{"encoder_arch": "vit", "model": "masked image model", "dataset": "patchworks of several textures", "train_examples": 36250, "image_size": 32, "crop_scale_min": 1, "horizontal_flip": true, "color_jitter": 0.1, "method": "mae", "mask_ratio": 0.5, "loss": "mse", "encoder_norm": "layernorm", "encoder_norm_position": "pre", "encoder_activation": "gelu", "encoder_mlp_ratio": 4, "encoder_head_dim": 32, "encoder_fused_qkv": false, "encoder_bias": "all", "encoder_qk_norm": false, "encoder_parallel_block": false, "encoder_inner_norm": false, "encoder_patch_size": [2, 2], "encoder_layers": 14, "encoder_width": 160, "encoder_positions": "learned", "decoder_width": 192, "norm_pix_loss": true, "decoder_layers": 4, "init": "trunc_normal_002", "residual_init": "none", "optimizer": "cautious_adamw", "learning_rate": 0.0027, "beta1": 0.9, "beta2": 0.99, "eps": 1e-08, "max_grad_norm": 0.5, "ema_decay": 0.999, "max_steps": 5900, "batch_size": 96, "epochs": 15.6, "lr_schedule": "cosine", "final_lr_fraction": 0, "warmup_steps": 290, "weight_decay": 0.4}
Rows from block 6 of the encoder of a small masked image model, named by matrix and row number. Rows with one number belong to one neuron. Each number is 200 + 40 x the weight over its row's rms, rounded and kept within 0 to 999. All counts start at 0. After the name is the row's rms in percent of the matrix's.
After each neuron's rows are labels from the 100 images, of 14976, where the neuron reaches its highest value: "responds to" is what is common among them. Only what is clearly more common there than usual is listed. The data: patchworks of several textures.
# fc1: MLP up (encoder.blocks.6.mlp.fc1.weight, 640x160), inputs 96-127
# fc2: MLP down (encoder.blocks.6.mlp.fc2.weight, 160x640, transposed), outputs 96-127

fc1.150,060,210,176,263,171,149,148,190,236,218,174,179,226,203,219,206,225,188,205,98,186,204,139,271,232,143,168,193,276,149,226,134,133
fc2.150,062,225,186,227,220,200,195,167,95,131,259,239,128,223,195,226,190,246,152,253,204,193,286,118,200,242,259,144,179,205,171,171,209
responds to: teal; striped

fc1.562,203,149,257,160,209,186,221,196,127,175,170,181,168,235,210,213,276,121,172,163,176,151,165,168,137,180,219,134,199,220,231,187,187
fc2.562,224,225,134,124,226,191,229,182,170,171,183,197,113,196,202,198,194,200,200,161,166,163,257,191,146,211,212,157,158,207,193,200,236
responds to: yellow

fc1.602,063,143,188,237,124,181,159,215,288,231,283,161,186,200,225,244,142,227,209,222,183,222,199,208,222,240,53,177,235,187,214,185,171
fc2.602,061,206,202,250,230,199,204,172,138,170,108,227,204,225,164,211,208,210,166,125,202,220,247,253,209,162,304,155,186,141,143,165,194
responds to: white

fc1.205,066,244,225,219,166,159,214,166,172,260,193,202,175,179,193,227,250,156,174,231,206,192,212,195,214,190,141,214,175,199,191,229,85
fc2.205,060,193,180,194,219,211,162,190,154,160,153,192,226,265,182,209,213,270,221,177,209,225,267,156,221,149,275,175,225,190,226,120,239
responds to: black; pink

fc1.84,070,232,164,244,178,243,186,234,237,190,243,199,177,184,192,241,231,195,177,127,208,233,257,256,180,132,154,154,224,158,141,197,216
fc2.84,065,170,214,176,214,172,204,105,144,217,195,228,156,239,229,240,240,245,170,280,225,149,242,158,246,208,273,197,227,138,244,124,155
responds to: orange

fc1.251,226,244,250,194,199,183,209,181,200,183,241,262,222,98,238,165,224,161,260,187,179,288,215,202,214,235,119,212,205,153,185,201,228
fc2.251,226,208,281,201,171,205,212,153,230,195,232,196,232,212,236,125,190,124,181,229,189,203,103,169,202,159,188,197,206,237,183,189,211
responds to: looped

fc1.288,061,168,261,204,193,201,201,179,228,208,255,184,86,245,208,186,278,144,203,233,154,87,201,166,205,205,179,266,254,195,149,183,79
fc2.288,056,226,125,221,216,201,187,183,219,198,158,204,281,209,193,227,155,265,192,173,196,251,240,185,248,167,223,179,188,139,237,146,202
responds to: purple

fc1.492,301,150,201,238,176,153,216,187,175,218,245,206,219,205,205,172,225,184,136,199,155,213,191,255,201,137,147,243,228,147,210,178,127
fc2.492,272,166,180,244,197,198,227,122,192,240,205,179,115,199,184,161,189,228,203,106,166,177,150,208,155,112,262,161,213,257,206,149,216
responds to: triangles

fc1.485,068,193,203,184,271,208,241,186,240,192,254,213,198,213,222,167,235,88,214,302,154,145,200,177,242,286,189,223,197,193,183,129,168
fc2.485,061,239,179,278,182,212,154,194,268,204,132,207,191,155,192,205,231,115,192,104,170,237,236,175,239,121,189,180,182,125,227,269,209
responds to: green

fc1.35,283,203,264,166,139,154,220,198,203,204,192,227,255,209,214,192,257,183,178,217,155,306,226,206,222,186,130,166,156,78,177,209,92
fc2.35,284,223,191,176,198,202,201,165,250,222,243,215,99,217,152,208,236,169,186,186,212,152,147,138,209,133,189,162,185,197,215,174,164
responds to: grey

fc1.362,062,213,179,202,176,190,206,175,237,221,51,186,138,180,200,221,174,195,192,247,203,259,202,223,176,166,190,213,167,225,235,227,142
fc2.362,052,222,178,214,244,220,198,227,155,194,171,202,260,249,148,250,197,187,240,93,188,154,244,155,226,199,266,226,250,156,187,201,214
responds to: patches: two

fc1.597,072,234,243,243,211,181,242,186,234,267,116,170,227,188,203,189,216,247,206,153,216,214,230,187,221,168,192,247,163,254,296,253,166
fc2.597,065,169,61,141,162,193,206,223,157,178,205,183,149,187,139,180,185,198,215,176,194,194,238,147,195,176,293,200,169,159,219,201,217
responds to: black

fc1.531,234,152,255,251,141,194,239,194,127,219,222,227,212,192,184,191,167,207,138,174,141,233,185,172,191,172,196,227,196,175,165,205,204
fc2.531,241,168,240,229,263,226,154,213,212,190,192,224,200,204,124,195,163,190,279,195,265,163,134,124,181,233,272,181,201,188,208,233,217
responds to: crosshatched; looped

fc1.497,067,184,226,195,248,194,249,164,289,211,176,204,170,229,241,190,186,221,208,251,166,259,244,191,190,133,239,232,196,239,232,198,133
fc2.497,072,200,147,242,145,217,194,184,141,170,155,194,238,202,124,174,218,191,176,102,191,185,196,172,172,209,235,190,207,145,258,214,207
responds to: patches: two; looped

fc1.31,056,134,234,233,277,226,208,190,277,102,102,205,235,212,218,170,234,248,235,203,197,157,196,233,205,210,220,234,283,211,280,108,203
fc2.31,061,273,185,130,168,187,226,187,145,245,304,199,130,177,207,171,204,85,125,138,197,214,168,176,153,135,116,225,157,204,187,222,189
responds to: white

fc1.93,278,166,236,216,133,218,175,234,106,269,251,193,133,175,186,230,224,247,162,253,239,165,268,211,251,217,182,282,255,173,201,158,169
fc2.93,276,166,265,190,132,227,170,166,183,236,145,221,124,184,166,188,132,187,184,203,243,177,208,180,231,174,196,276,152,190,188,237,207
responds to: red

fc1.370,062,221,169,201,151,234,217,237,155,232,165,181,161,137,193,188,181,192,237,211,232,192,243,172,192,128,187,205,146,228,275,295,211
fc2.370,062,201,246,170,210,208,199,207,204,230,209,223,207,207,182,203,182,182,209,176,228,238,246,167,243,253,232,212,218,203,138,126,244
responds to: orange; pink

fc1.147,051,175,187,295,156,204,252,206,238,140,249,199,225,161,184,200,198,165,270,258,202,218,168,174,193,252,195,203,174,220,201,246,229
fc2.147,051,216,211,179,238,198,218,203,212,248,141,174,164,185,176,192,234,94,227,106,206,186,146,222,218,73,141,140,165,104,162,202,222
responds to: patches: five

fc1.220,061,202,154,254,118,170,171,178,213,239,254,199,231,149,187,177,163,260,186,205,171,236,157,202,187,171,199,190,136,185,276,225,227
fc2.220,055,196,237,86,265,211,188,216,139,174,82,186,178,268,165,220,216,184,226,153,192,214,246,248,207,258,275,172,254,216,75,237,258
responds to: white

fc1.280,065,289,145,174,258,243,181,199,220,175,288,222,194,186,191,240,234,130,202,201,199,142,215,247,172,197,232,200,251,177,86,122,121
fc2.280,061,103,223,254,183,201,205,166,112,165,153,189,201,287,198,240,274,271,116,248,189,197,190,214,172,220,211,209,183,183,240,198,198
responds to: pink

fc1.142,066,221,222,192,195,191,234,187,256,255,144,194,204,183,176,227,202,144,170,251,182,208,197,188,205,178,120,246,207,220,205,206,88
fc2.142,069,160,170,230,233,197,188,193,91,155,164,193,199,256,120,211,266,250,201,102,184,197,255,164,211,202,353,146,233,153,209,233,230
responds to: blue

fc1.160,055,234,204,235,220,245,176,192,280,180,204,214,227,211,247,218,175,204,188,157,221,249,286,239,175,106,282,177,200,146,214,197,235
fc2.160,061,237,188,76,147,175,190,175,186,240,190,165,139,192,234,242,275,237,172,265,177,174,208,152,193,215,205,228,189,179,177,162,151
responds to: orange

fc1.312,061,243,244,139,258,196,176,241,205,159,154,230,175,179,209,180,208,107,246,248,200,170,222,193,185,234,188,201,278,199,132,168,227
fc2.312,060,151,196,278,179,206,194,150,224,257,248,183,236,223,186,218,197,206,176,214,199,212,152,220,180,214,203,209,127,213,285,200,161
responds to: green

fc1.424,056,178,213,190,244,254,260,220,239,163,224,210,168,240,222,193,276,89,218,254,210,189,226,191,169,198,203,232,133,225,180,165,195
fc2.424,052,240,166,214,111,210,189,230,223,236,186,221,185,178,212,259,179,199,187,158,177,226,176,238,222,188,145,197,207,115,200,234,189
responds to: striped

fc1.376,073,295,181,246,164,156,121,172,194,233,219,187,212,169,194,205,195,187,175,158,201,228,220,214,237,112,245,195,192,138,222,220,144
fc2.376,063,233,259,165,274,208,191,144,182,164,151,205,192,276,191,201,261,260,190,261,189,145,254,210,214,217,197,207,244,238,181,137,185
responds to: pink; black

fc1.86,064,186,185,222,204,229,248,205,243,208,92,201,280,134,195,220,221,287,206,222,194,228,248,188,193,227,217,201,188,191,320,239,161
fc2.86,066,186,168,109,213,212,196,196,128,227,262,171,59,236,212,164,205,181,179,135,221,173,164,191,152,167,243,178,177,192,133,172,213
responds to: black

fc1.32,069,266,205,203,162,190,174,153,182,235,246,198,206,205,193,217,257,199,186,126,200,228,256,215,233,113,279,183,229,143,176,192,185
fc2.32,066,170,204,199,252,204,234,144,145,212,176,177,109,236,222,195,225,219,171,243,223,152,260,167,201,129,163,176,220,157,221,160,162
responds to: white

fc1.26,224,209,212,244,170,150,229,272,238,203,228,222,227,138,193,191,179,227,211,145,223,184,249,213,246,214,124,236,197,123,219,159,250
fc2.26,197,224,301,243,206,201,262,181,194,172,142,208,213,195,178,175,98,193,202,247,185,197,148,203,178,183,181,237,204,244,177,169,233
responds to: black

fc1.610,075,203,176,177,243,243,200,196,265,142,248,233,141,194,257,189,222,175,192,221,165,175,235,193,185,274,191,228,206,140,153,110,198
fc2.610,068,186,241,262,199,199,211,175,195,217,154,180,246,221,184,227,278,197,159,209,172,228,189,223,176,157,179,190,220,171,212,205,164
responds to: brown

fc1.615,062,175,207,177,214,236,186,194,284,260,215,214,212,210,252,253,223,316,214,174,217,216,195,244,202,154,115,157,209,195,181,206,174
fc2.615,074,152,192,216,129,204,237,176,91,142,209,175,162,239,178,223,230,185,145,133,175,183,249,170,148,231,284,211,217,187,157,185,210
responds to: teal

fc1.355,202,176,130,155,163,214,158,223,205,239,191,231,161,200,201,232,208,299,180,223,153,184,255,252,176,168,206,197,170,196,210,201,226
fc2.355,212,198,220,101,143,176,196,173,198,259,139,221,131,241,205,230,143,238,166,239,145,186,185,202,176,139,240,212,178,180,202,205,210
responds to: pink

fc1.449,066,273,213,114,258,211,232,165,248,197,258,245,146,195,206,194,277,221,200,188,173,160,191,214,145,275,162,199,131,212,150,183,177
fc2.449,064,154,200,193,117,207,194,196,96,154,117,157,230,301,195,256,250,227,197,178,165,203,167,246,193,170,296,164,236,133,202,202,191
responds to: black

fc1.429,245,214,222,179,232,163,207,240,189,158,140,160,172,189,195,124,127,250,164,186,168,172,236,220,218,188,189,192,158,185,177,267,276
fc2.429,258,213,228,158,150,195,234,213,180,245,208,210,226,255,160,230,262,178,185,254,175,263,219,212,181,236,225,235,213,213,172,129,165
responds to: grey; cloudy

fc1.34,058,153,214,214,240,167,206,224,206,233,218,206,150,209,270,145,245,120,258,217,189,156,211,198,216,218,179,231,225,204,168,178,260
fc2.34,061,197,215,230,147,190,215,214,267,227,148,217,271,186,172,243,211,98,137,214,159,195,206,202,207,120,164,192,184,96,270,204,121
responds to: green

fc1.126,065,145,177,206,234,225,202,198,194,126,186,203,174,184,210,203,168,246,229,137,221,221,176,224,189,246,226,152,225,215,218,123,273
fc2.126,055,246,223,194,221,186,256,167,256,251,323,205,188,225,238,207,163,112,174,301,201,200,188,193,174,178,152,184,163,188,263,221,192
responds to: white

fc1.6,063,252,171,208,202,228,227,191,261,200,232,200,153,224,220,260,260,161,194,190,211,241,250,242,181,208,228,248,148,201,216,258,97
fc2.6,057,155,179,213,140,205,157,199,139,227,158,192,189,184,191,164,232,209,165,137,228,171,210,158,241,134,144,203,246,173,194,165,224
responds to: yellow; striped

fc1.465,275,165,145,204,154,231,170,196,269,202,173,165,127,139,230,196,223,251,166,162,192,124,264,267,218,210,181,211,168,190,183,242,265
fc2.465,267,230,182,192,165,225,214,117,203,295,189,199,50,206,278,266,170,209,172,182,198,193,219,188,210,119,200,232,193,180,201,164,145
responds to: red

fc1.442,068,272,218,181,228,219,205,180,304,214,173,202,233,186,215,239,207,235,184,206,189,213,318,242,194,166,186,203,240,187,198,270,104
fc2.442,073,173,151,213,156,205,195,161,58,179,156,142,173,234,162,167,254,269,170,156,215,154,185,189,181,200,266,186,191,217,217,153,202
responds to: grey

fc1.14,081,207,198,207,244,256,237,203,242,198,222,194,191,203,217,189,238,143,212,278,178,139,219,179,190,262,179,246,184,199,213,164,139
fc2.14,064,159,209,211,97,203,163,231,176,160,160,192,239,215,168,219,220,181,172,112,198,270,229,203,194,209,178,179,178,172,176,209,241
responds to: patches: two

fc1.469,055,136,173,260,184,208,187,232,165,155,114,173,245,174,233,176,274,197,263,189,220,171,178,172,210,168,247,184,194,196,182,100,229
fc2.469,061,257,249,117,213,188,213,164,232,270,261,241,111,195,261,191,150,107,169,189,207,237,223,188,229,136,87,226,156,163,233,245,193
responds to: yellow

fc1.634,060,175,249,198,251,205,190,211,263,194,200,196,207,210,252,214,213,233,202,264,202,191,260,245,201,242,185,229,214,142,176,98,178
fc2.634,062,202,185,220,130,198,238,228,93,170,200,148,215,213,180,211,238,170,154,102,178,136,143,223,133,153,159,208,185,198,203,214,188
responds to: blue

fc1.78,064,322,205,284,139,168,184,191,159,264,129,192,163,164,189,183,223,212,204,216,191,185,154,220,241,111,170,190,165,223,187,185,209
fc2.78,060,123,223,156,236,195,188,217,172,157,184,255,285,247,171,241,194,188,215,251,176,190,266,157,216,195,310,161,235,127,243,183,188
responds to: pink; black

fc1.483,067,256,183,236,248,176,182,212,280,205,226,211,213,234,198,173,233,129,228,252,173,203,162,190,182,208,83,214,244,238,166,145,120
fc2.483,071,126,178,209,133,219,190,166,83,133,205,198,185,236,171,256,239,261,230,122,209,235,246,230,190,182,305,161,181,178,227,241,238
responds to: blue

fc1.265,064,358,173,218,138,243,154,210,178,205,183,178,221,165,161,219,191,219,184,147,246,229,205,241,199,133,188,143,180,185,240,217,193
fc2.265,067,109,244,204,222,191,209,150,152,198,207,195,226,243,221,225,209,234,209,279,215,185,237,151,224,284,252,235,217,134,159,161,193
responds to: orange

fc1.577,065,153,201,227,152,205,195,226,271,195,318,221,174,236,222,189,273,164,242,244,151,175,168,181,160,218,70,222,251,198,172,212,117
fc2.577,056,171,156,262,210,203,194,181,156,182,98,172,153,193,203,231,267,216,191,170,230,294,229,236,204,186,290,155,209,152,120,187,231
responds to: crosshatched

fc1.540,069,304,159,208,188,200,153,215,213,178,320,196,132,184,192,194,229,137,208,166,161,178,178,202,168,203,147,192,206,215,120,151,133
fc2.540,065,98,230,221,197,201,214,152,152,188,146,228,198,308,181,216,258,242,169,180,250,207,231,233,228,256,240,175,227,155,192,226,250
responds to: purple

fc1.421,072,127,239,200,203,180,221,196,225,219,179,213,162,237,228,168,253,143,229,246,181,180,174,194,199,277,171,253,154,209,208,146,248
fc2.421,064,263,123,259,161,202,185,253,252,217,167,208,263,135,156,195,127,114,206,207,169,224,229,226,227,153,214,135,222,107,204,285,205
responds to: striped

fc1.464,062,87,236,223,239,198,148,221,148,138,221,223,202,234,242,138,189,127,218,201,179,228,163,175,193,259,161,195,253,233,111,133,204
fc2.464,059,281,148,186,157,183,240,184,315,180,189,196,241,195,180,243,231,163,186,198,211,225,241,235,210,140,161,214,161,188,298,230,200
responds to: white; striped

fc1.384,058,119,258,218,232,200,210,230,208,162,295,169,276,212,210,199,242,113,246,236,190,147,163,162,223,230,196,228,280,186,109,147,113
fc2.384,054,270,101,221,223,203,222,148,170,192,217,220,121,186,165,209,209,204,145,206,198,210,227,226,217,114,191,144,136,165,290,203,165
responds to: crosshatched

fc1.439,063,142,162,230,183,194,156,176,284,238,290,207,135,188,238,195,192,266,212,119,202,258,157,225,202,218,113,213,242,149,269,166,188
fc2.439,066,198,194,232,168,199,212,192,120,166,191,196,179,177,167,220,252,203,138,247,200,173,243,209,170,177,236,152,202,202,154,190,178
responds to: grey

fc1.587,071,319,221,221,169,171,173,173,225,239,183,195,178,179,228,172,235,244,184,163,169,234,176,207,215,179,323,218,145,143,259,170,198
fc2.587,063,177,247,223,254,196,230,162,134,221,151,172,200,247,149,154,249,217,218,253,200,146,266,226,179,172,170,160,246,163,209,214,201
responds to: black; pink

fc1.307,062,136,227,205,194,210,198,207,165,194,177,194,133,198,211,152,247,128,193,202,197,218,202,153,212,231,212,207,170,208,100,184,226
fc2.307,056,304,116,146,202,178,193,203,295,212,179,211,264,164,206,227,192,230,256,264,223,238,256,148,247,112,215,215,215,172,247,210,206
responds to: patches: two; striped

fc1.558,294,254,179,141,186,162,230,256,203,207,207,174,183,238,204,198,181,260,245,98,185,184,264,222,149,157,220,175,151,217,179,174,274
fc2.558,282,244,263,189,167,184,230,221,202,209,198,175,226,203,143,175,236,250,243,238,178,185,176,205,168,236,309,148,223,179,182,227,263
responds to: patches: five; camouflage

fc1.544,064,216,153,171,226,256,171,205,248,145,337,211,145,182,250,205,242,177,203,130,165,165,124,227,198,208,191,155,244,146,170,97,171
fc2.544,059,135,272,332,188,202,236,120,130,188,137,203,249,269,153,199,268,155,113,193,199,194,264,249,176,232,216,190,230,145,166,251,206
responds to: brown

fc1.122,053,233,194,235,180,215,204,180,233,202,221,206,199,250,231,246,162,205,193,227,188,179,228,194,162,207,98,253,155,217,281,261,111
fc2.122,049,210,179,198,134,211,165,221,207,198,194,196,231,189,153,192,206,254,216,86,217,234,233,220,244,250,264,188,234,236,84,131,204
responds to: teal

fc1.509,068,167,240,201,240,177,209,207,260,214,214,197,135,213,230,165,246,83,222,310,173,174,158,180,177,202,146,239,231,205,181,159,244
fc2.509,058,246,179,291,164,226,229,172,176,186,154,223,304,182,180,240,190,179,204,141,173,208,268,231,178,174,246,165,164,75,254,247,162
responds to: green

fc1.192,066,237,155,194,221,289,168,228,181,99,166,200,247,171,232,227,285,228,197,145,213,225,218,282,156,150,247,133,192,165,218,135,239
fc2.192,066,250,254,158,159,187,223,129,196,214,252,185,147,233,229,193,210,141,164,213,175,156,201,153,202,173,126,247,222,156,190,200,170
responds to: purple

fc1.343,066,245,240,188,184,189,190,188,188,242,208,200,127,207,195,152,249,78,194,146,179,156,190,149,190,237,119,221,225,222,109,173,172
fc2.343,064,152,148,249,219,205,197,164,199,158,160,193,279,198,186,265,187,288,236,255,216,239,253,207,216,129,313,167,209,201,262,204,213
responds to: pink

fc1.373,061,160,207,218,198,224,143,190,251,197,237,254,186,192,179,188,219,179,169,213,149,162,175,131,233,201,176,197,222,142,110,100,212
fc2.373,063,158,275,195,225,180,251,109,185,198,168,200,204,219,221,228,263,207,169,219,189,214,195,251,178,159,255,172,207,155,263,244,162
responds to: red

fc1.140,063,213,188,206,162,183,124,211,171,194,216,210,195,235,209,237,301,156,196,171,220,142,158,208,205,188,85,186,274,169,134,158,163
fc2.140,068,161,265,232,233,181,220,144,156,183,230,198,183,272,212,208,206,228,193,224,195,232,211,226,205,185,231,176,200,166,207,151,195
responds to: red

fc1.279,056,140,192,255,154,195,185,226,212,228,206,192,196,184,278,162,144,270,187,165,171,265,153,242,178,226,148,200,151,153,257,221,299
fc2.279,054,246,203,188,164,194,218,175,201,175,111,228,265,206,126,209,194,172,208,230,163,188,253,159,201,243,255,172,246,197,186,192,214
responds to: white

fc1.137,057,227,155,271,124,210,166,209,185,208,139,200,174,167,184,215,178,224,209,111,239,291,192,233,208,120,153,164,179,183,271,250,222
fc2.137,054,205,249,160,229,187,216,155,221,206,254,197,158,238,215,192,212,241,173,314,229,156,244,152,207,197,218,204,193,178,193,165,206
responds to: pink

fc1.53,068,221,179,188,176,217,200,198,170,243,225,206,171,156,176,233,159,224,165,224,207,302,240,216,194,161,207,169,156,233,223,256,202
fc2.53,063,152,229,241,194,212,220,165,168,189,154,199,226,250,169,227,200,200,228,214,243,182,229,154,213,212,216,216,276,133,216,126,189
responds to: orange

fc1.48,071,188,218,198,194,161,209,211,182,191,246,218,169,230,247,193,216,99,232,256,177,172,157,204,209,263,214,245,197,269,151,164,163
fc2.48,070,241,211,224,177,217,173,217,287,220,205,238,228,169,190,200,161,190,212,185,232,248,213,243,209,204,153,175,191,163,264,197,248
responds to: green

fc1.565,061,227,227,249,173,231,213,228,189,173,107,201,204,180,179,180,175,270,231,191,229,262,218,182,196,159,224,192,142,157,369,299,267
fc2.565,058,198,167,117,178,193,187,213,179,208,258,198,161,183,260,179,131,238,232,185,230,172,182,170,188,212,168,221,172,273,85,139,241
responds to: orange